Weights of a small multi-label image tagger.
Model: 6.32M parameters, arch preact_resnet, activation relu, depths [2, 2, 2, 2], widths [48, 96, 192, 384].
Training: muon at rate 0.014, 10200 steps, batches of 384.
Data: trained on cartoon faces, 203450 training examples, 19.3 epochs.
Rows from block 5, named by matrix and row number. Rows with one number belong to one channel. Each number is 500 + 50 x the weight over the matrix's rms, rounded and kept within 0 to 999. All counts start at 0. Numbers have three digits each.
# convs0: first 3x3 conv (model.blocks.5.convs.0.weight, 192x192x3x3), inputs 184-191, a 3x3 kernel for each
# convs1: second 3x3 conv (model.blocks.5.convs.1.weight, 192x192x3x3, transposed), outputs 184-191, a 3x3 kernel for each
convs0.2:500448432511589561519470451489519534519507452442452461630640464573441437455327410421429525506559514523540491505548532457507511497465428427507465574572444471494435479464472492559611536540442581521499508525478490433417
convs1.2:496558512433502476457489458533503496537425410484469437603682543592651515561656544567594499615637508526471430466468492526464457496440514570624484533706506439634528462507427398396438497496526505514481470504511533510512
convs0.3:541585540504497469540580552500454492559586487510498492493481501519486498530580557480499411491480540499432506499479517466544522461551484496518479482556562472556544496504511376368397563520507437413440504479523507512547
convs1.3:476487493500470462435426361487464533485504479447508529495518547601573566590553440539565493480530473515477497550485543527499598551469510551518548439452402517525472450456466524652547450553493495482511539607533445553518
convs0.4:605468539576469477497494470483416401441490476551531480544564521480494556436432579526573502500492523391493529537592593557548526474441495452445478449441498404471557521536496488534482519549554420432410467482566576604587
convs1.4:515592573470531570417473527514494477541482491500482513512501504589483443507554495566542433541580492499524510457439431397475523462515533613529566561491493503493552539524469614556478522492518582549529473535496406366432
convs0.5:425398499612431521507558468403494465422492453526473482462503531444339508452393450541532520447441494482464442637467422526507379475482520506496556513396544582444503442508478467470501531581524517449458470530536442520527
convs1.5:487445471500568454479487496427528510469526475483486432447485590434375525455332409474424393439445504525543552540505492494460522536546577465408468495419394536447471434399460500478545469402536477486541580484434536429407
convs0.6:555572501465460530456457499468513480523439452485522560491501439455516450520550459438596541414572542497494429519480478539539510554547476491438487497488572455502583490558520439502478414453447539559539450461513500449498
convs1.6:445495453447510532444419513448465416478412530431447648475474484582600572507519588460661452407715351597648449503529567475479449529549527437420493456444487492449441419443447513518446549523481432462478444515561574595465
convs0.7:462512455488487463503455479503437473422501562493529531543513615408540545460532489456510529494502587428510503509531483528467444420422546457457540535509530589543513499515560489537472418444454521556459469372500451608600
convs1.7:472528653463432512483461493455491499496523527558576554502520515519444457538533451479397474546431500480496486490541471436440551457448555501487486537586582486437560495389458485497533559511559495492504572574512485419461
convs0.8:538499520473458439521486537431485543496538527593540472488514549447466509468558586459476486498537513426444574487510467436546455570560455490545594509469527513419430477454512514457471564502466537501524483507501526563467
convs1.8:424445533490496467507466419535497472509564511483547548416455448490567498526523499559522444540533526577547554494516511471455472495447486470485454480466459561545511504469479564565525464476480472518462504521493513461464
convs0.9:572558479540531537550477479541510484463497467482466469505496461532531500541490514496454448542482478538549445467460498510530524439525488493622728424626698487562619482568599493597593492544488533534543474492530478533474
convs1.9:394393440332427416371431433464482529434499473472516456513503460497484541440420488544409409573450418538458449416438498426442481490500511496497423532596505546568506517522507494451555467466500490482475503497493498486417
convs0.10:502452480434485494497481479504555539481538473457500502468567567369440509471489478452556504369459563495380521501554539470489512521489559564522463484524513458486511476537459462535506551478437495511560468506506486462502
convs1.10:514530489576488502531554555437451402444394400459425405523544458532557507454464489535502538479560387520542437506497482527523445507543495443462431462419511553495498517494466501550516504533589494569515523557510382510475
convs0.11:536565482503534496513548540573502495485449518423493521485468532450478495494464583489532490529519579653569461502582389458533480568548467495440457493562572421487507547564529543576630512542547525570575478421458412490504
convs1.11:516616608454550556449461489533378181445312327474460526504491463491544507479492502504486568470504522440523480488515529425514555426511453472514537561525490487444413474550458476459458467514422459507482418472501442494445
convs0.12:530431531516484512342493570461483452431493582485533622509603591515459488486384440502506474474505508484486486511551605518586581528517560450450505512492527558524612479483451502489472491497489532500470515480576534453542
convs1.12:568507473550478508600575506517509441426453556485471595491556557446458475539523467496481545574544522630587515528567517521471470502473410468432470451455531474427463473441460517504499449466549577509483532513528525523463
convs0.13:490484563388486594546569483513440445486437466484460562560586486459470461464511485575502525500448537512473476468484482558445462501388345437549558445447401553433423462454478490435447545486496478574553472467490537543483
convs1.13:524507533524488508488512520566500597532511558487509579546527490507416440464471490505507491525578545519615533566527534540486479546460500644481602583563553568542506515496478535437471516477483523583544501526523533473468
convs0.14:472459505550515532460455494429514495494490489535481468457471427530471346552511523497520484490548550500572507520484399487447435464510487465488518514520464542532468515501524545482517477487506565543554485488464480461473
convs1.14:459440502496478528523483553453430482487464610534518640538499528475481517517483513427512486540480424541452428461427470450449444474453452519545509513526499559567614431403330396468370418534503514479452543598580535566636
convs0.15:535495543579550579461397427433441452517571491507523578560544489598570527479482463492431492596533521567519463467425460488484490508513521501458498514490408501498507433505525468480514505503507494556606453435464434410437
convs1.15:556542493457516476507490424493541457482467472472486544456499482572608492416459434525515564396461512450457519496502523505510524463487567476520454492490440419430454512514445469504507514514511453441466435393381488552529
convs0.16:571524507570476467536504448471489468512515479506530510528469520538490488431472475487462526501484540575575495574501499445436442518462487532477454604604535536522491387435507546518493583542508452464477545511479552587528
convs1.16:436499516436543576470459473500455471494511487474555557481448461503476425510471399487537470543544466504553573526551521655567542632549467520475470524484485555549530534541585523528510395335334361381479497457531524514502
convs0.17:530521483500451532447514476512519426530474461535429486472475541445504531569553505564522557475473475416503499606512550497511504446465457501402458514402476569530533475460488505501473483565443521498532457457450367479481
convs1.17:420537478478522520473500496478512515441567580503581533527521509508466450577475448561529482546491535496437537529446468486500464471526541477537543493523500540482538506547527578527507474566505453482501467507568467523465
convs0.18:476465515481556517515588508514522466414475484483474465472496466542391421570385438498508413453556453466521504524512507539515469494475418466535514535525513564529491580521459588501485519521536566433480478526516538529451
convs1.18:500425472453462420472441455498512463497534538523563541503553513507531493584505514430601456488630463505560479568521481555507529516415488409481514453498499460483531471519518503627455477549471453492488458459528476490510
convs0.19:571524474547544566600522516504497497527479467481485506494537539518499508455469537484492507538516495499557521536515481548494481488536545542604574454531483441454441480496424532518508492468434538544516512504456487518454
convs1.19:445504523464415408457468484533528516549496456480483505535529490432449486421399443487502478477536493528544476537522461509482498539493481513523485569602568497483501518502489527486505492458514481491538525479470506447480
convs0.20:536434497571516529435531484487487522508476533543515489478462469498516451545535542467457534487340469517411436547498455494517486481457460507470498504489497537484535484357540562448500474484456452496539497485497456471540
convs1.20:514477486547542342494506489579618422506507293469374313507510499534564471491486459482336420414353491423492576581550548642600566584720572494539503449457467452505515452653551477611555608525540553515497474509507488479479
convs0.21:444494485480545496460576498550489609422446528509510461497475467540481464459461506465502552445483512472471545479450498552492494596488486529514507498516558470498543518457470503500511482473483556517538458433492566599460
convs1.21:546522519538560574458505462470469545498532600473491500473488481468571505439461415492483507535493535612485508503505528469485531454453468573495496404486540473503581513580494546549506559502515491476459549535529532455505
convs0.22:464517519458526443456514515467495546494482496577648545452452563513564510485470416539583558507492488520516478542550508435517452392461351510475485506505481431471510537528510486492494505494524521492496434484501445597444
convs1.22:464448481464468509525530556503433455491488498570529527541492460442432459538549544477421400500465481555492553569455436569484467519519487566483481434460555496476517497472510467485528513568547516530576459499548575567484
convs0.23:488476487495470523466473485472485454491548534484502495501507549443449524435416410475510495461494512464483458514546525576504469579603519492482486507482493425447450483494509483483501461483471498507477522545540539530550
convs1.23:416479538501519573496516545578516489560486450523572524462453465430490490495537518494506499556541514532544598498449443447498433422381345574547525572590621469523557497540579421481441518524532480457436515514477473518541
convs0.24:560516445560531505597512577477518521457560537500542516495446422466560572449559616534548473484456451440427495457491455575488428588452377569522463561598542469582543522496551476472513425551504540476576451512522485517457
convs1.24:415394479444514374467476399457445495512536518593475466416449561470474526489524541456472454467430461502437527617593417577457502490514509489524544488506535413443542539535536559565522508493480464495547500460457523478398
convs0.25:509502518481487486520490487578552534542533529518568539465447423459499466505517500491434464490446405446469432473463556496475543486477475367369397443388374490453467527527557583541556504484491496562534501505519431475468
convs1.25:404373380472483453499499459494503517481509498463479483476514539490567600467538555536519523554497485499492519504470476489460459473451458476461446486461429568559530441442445467473467509490474472501517470472489506480483
convs0.26:452543454413456505454404528498542473566547522547411389529601534527580430494483473491521504530635544531583546497431465446530482530534414485493523558592546545496514441438499550402486502418510487521530423489535494418525
convs1.26:512524498417529411474521475571402359521431475475449526580542505564537492558565547541730623459696504479490440570517508540539461571476437457536501491499405526521454491473504384420496410537520424517509578570566569541581
convs0.27:505503524499525528469452525493452520479436461511448549482489435495473542448416493456484517499582514452520506492564593466513576521592511454457430460469401490468464475495515512460493512470434488477468505491478542543551
convs1.27:530484578554536583533495513474466545466522549435509438475497496464491514427444469469526498413512484438520480500509483546499498547417470511467529427428481496454445606543496594515466528533498502555548501542523463422453
convs0.28:498506517515526569485520544467494490509551566493542557553516508528479536519447419451506524494528548538440499487538603452478507407407421482433424475535510389472415494544487492607529580578498503494493477484459536532535
convs1.28:528490477488432539481520505555515561525483507480562533447432484411368412490487434484451457542475454544529498489486519492459482489497472567497559570631631538599615499514508534505507493462491479513510476450466546549548
convs0.29:503603557511442391428472473548480451434444536484491566573562453445491510452409415497532469481481518561501483574484513519481540465446560500528568484534512444536563529599605531498572496469447539535477526483450520588654
convs1.29:414504459461472460547525491537542511499555502534583459587598510548609559525512430585529396554519390521472407529470423533513562537522557472499486511529420446470494446595569573609486493547470418599555534597479501521515
convs0.30:441491545552568519489507487487426531552529463537558509476479523461482438500449473508507381489476421386404478511489502604453493569525413534508523493431487543530446478452466480472433473597461513413495506456505519467497
convs1.30:460533511536576536468454443602548464568544403619443459587590465513589545499572593520466593470469647505532635485504526450575571492541511535481493569559516486573478560565517550495551518492566515565525569605552545562518
convs0.31:516505557490483450486482473523502430530469489536470560461425409453502538606561492484461508527506456414520557510500454526501506506572564503486531515537485516500415471456493489531442499533503550535594556555568536532490
convs1.31:484494639529468451455473534539509486510524557564500440476555508427460492414463471549440485526441486450479530508496482451411458453527486510493479493548528479529455442489521541541497487460544481427459482525533553464530
convs0.32:533515526515506531573529549474519473471502506500545538512543525475557545481498543486482459443475516498459503546531520629609639613516490450440449498477437589603508507527491465490496460523539480482444415473491511538513
convs1.32:500459504484517496537484477527526489539548490533598586521467440595610565530557527485539558492536555555533513451482520402495461438439484499519496439474508524526576521511549519512537497471513565555490467453461498510464
convs0.33:525517506457541508488457568511527522540559521531513536474498531440482614442538613488484483421500503439478424521553496547597461436545524461500502499478473565558535515444497496487417534594458460504496513624520462583582
convs1.33:512587634471555470448426374556527535442490524362485506455394437641506411560592507460569580479539595508466581491478508472503528457509569500462472441482504486528597557505536482413477458427493486449439577511439485496602
convs0.34:537583552470452417543524346468467468518443492515454476458494495490438402456397575492490503433403398458401466508448510457489608499496424447492450499460508464480526474450457516432502474476509458560485472461510440462488
convs1.34:500492453564554561499608556362514509496639562546532407533517420521460464533514479545492548495486603486485485539529560581548498530534463523493522532521535489495506540589618445527597431543598466474439478585499542574546
convs0.35:527590600551584528552522478511400499532430465510446466477459413408397486510470553528453562546476462510521494519504516603490470552510396459509479494486451508503487481539508464488496465499489511511543511472525410503459
convs1.35:584521528514487483550449439511574504499549528421510516486522516509499533601617549490438423521457494486469506486562533469507527485472547505543526469459548462444538515508501440528471454451491448454563412462505499475520
convs0.36:442508534511527556483536523494560500582518466505531498563573537496476451518546443454474553533490514518437414546606588540508501427550531498526547424506532448508588432471463415466537393481575485479477477582562495562541
convs1.36:443450506444493444449414447529460486483437471442456522515564520579527445547512399531505486537560463515520564542497543479506499514431506498503519577544535479529434552589524555531485551538484540520612482445480536498466
convs0.37:436437443506528465427558443502517565473508395522505505465425532604521496501401371539436418542457488570475490466457464403384490438470541494450488548525545505536562484452457531514435489555492461433472503494471474509517
convs1.37:518443471474458477507550570472465447410474432476461433415458492441453488370437465591574534544539519525533568485505562608492566525474497493439469498528565488488533413479487427433453458445432500566567534601600560597589
convs0.38:527550554489531577450492526453430451467543507650568514518499512508556582477493485464500497487531511502453491511496504455463550361436464477446486454459469451442501517477464521500487479504452496486470521513523554557571
convs1.38:414439490566492464417426422527463493524548535587536428525521497495448418448484485511500537574553562487481509473430491506480483548546557491450432455479481538508465445494474455509515483529508519495422472446431560499506
convs0.39:538459522490431432447508587447463490466437501492446499567467441393360450500574561483580550438545451442436432452462531489481548516505475551503509504449511494458476473521511522527527497495497481461480529598578509553591
convs1.39:508545565462591605426515574484477450552521473567477386469576502499577549486555518476479507479520474604614489553547438459489463496545505569569573526558448492553528446474518497490478502533469484508572548531501522523460
convs0.40:505559492500611506445502616476451513552518536506474542550523522554489511534543505442472571494556570563500549479520425457556562505439492563443495465495498457487498499587477476478441469580546512508463424523553493427517
convs1.40:488509406515573422433576557475467539380414624421536603522616547482490482402353492503520370452502350529443376558465563476424566566493594516515451531492546518447429471500538488530503480529537512519447562538547546528455
convs0.41:484477512470482507437432460491506504514412417616457413494482436515513475502525449485555499496543479544556420485498467432364559482436395531517541459463497466485522467490477473469444489559572521514552546520542567596459
convs1.41:496502466530553476560513499488484429505524384526486454528558510493585552404513555513531500592560501586614627476517496502459505465521521529575507467529494476461495495462506444443492446464477530532501468527591487501499
convs0.42:406506460525592605452522584441466523440391404461372324541530479588572463458553459467508532454508486464496423511563539430515527402489431474420430495488477477474536488524450516520479503436478477507514503517539458463451
convs1.42:476484490475465440479449482484567588437527555474525516471478494479513445408474480475527479492567584394388498503520562478542519498599532568583576532576531494578493472490567460444523483483498450488450523542558558551507
convs0.43:452479520477455521481524535500477465538473479452542580494468458525522418394457449492448541439524480488541503486573657477467457485476448500534536499496543519533595442495551533643603518538489481474489504481448442434561
convs1.43:533509507522550517473475503494380457522456452467371400481484489493548486552551475527473445550486482530479459492532535492549507534536508559573548504569535459476467482490495467555529486551534580525443439403446445455436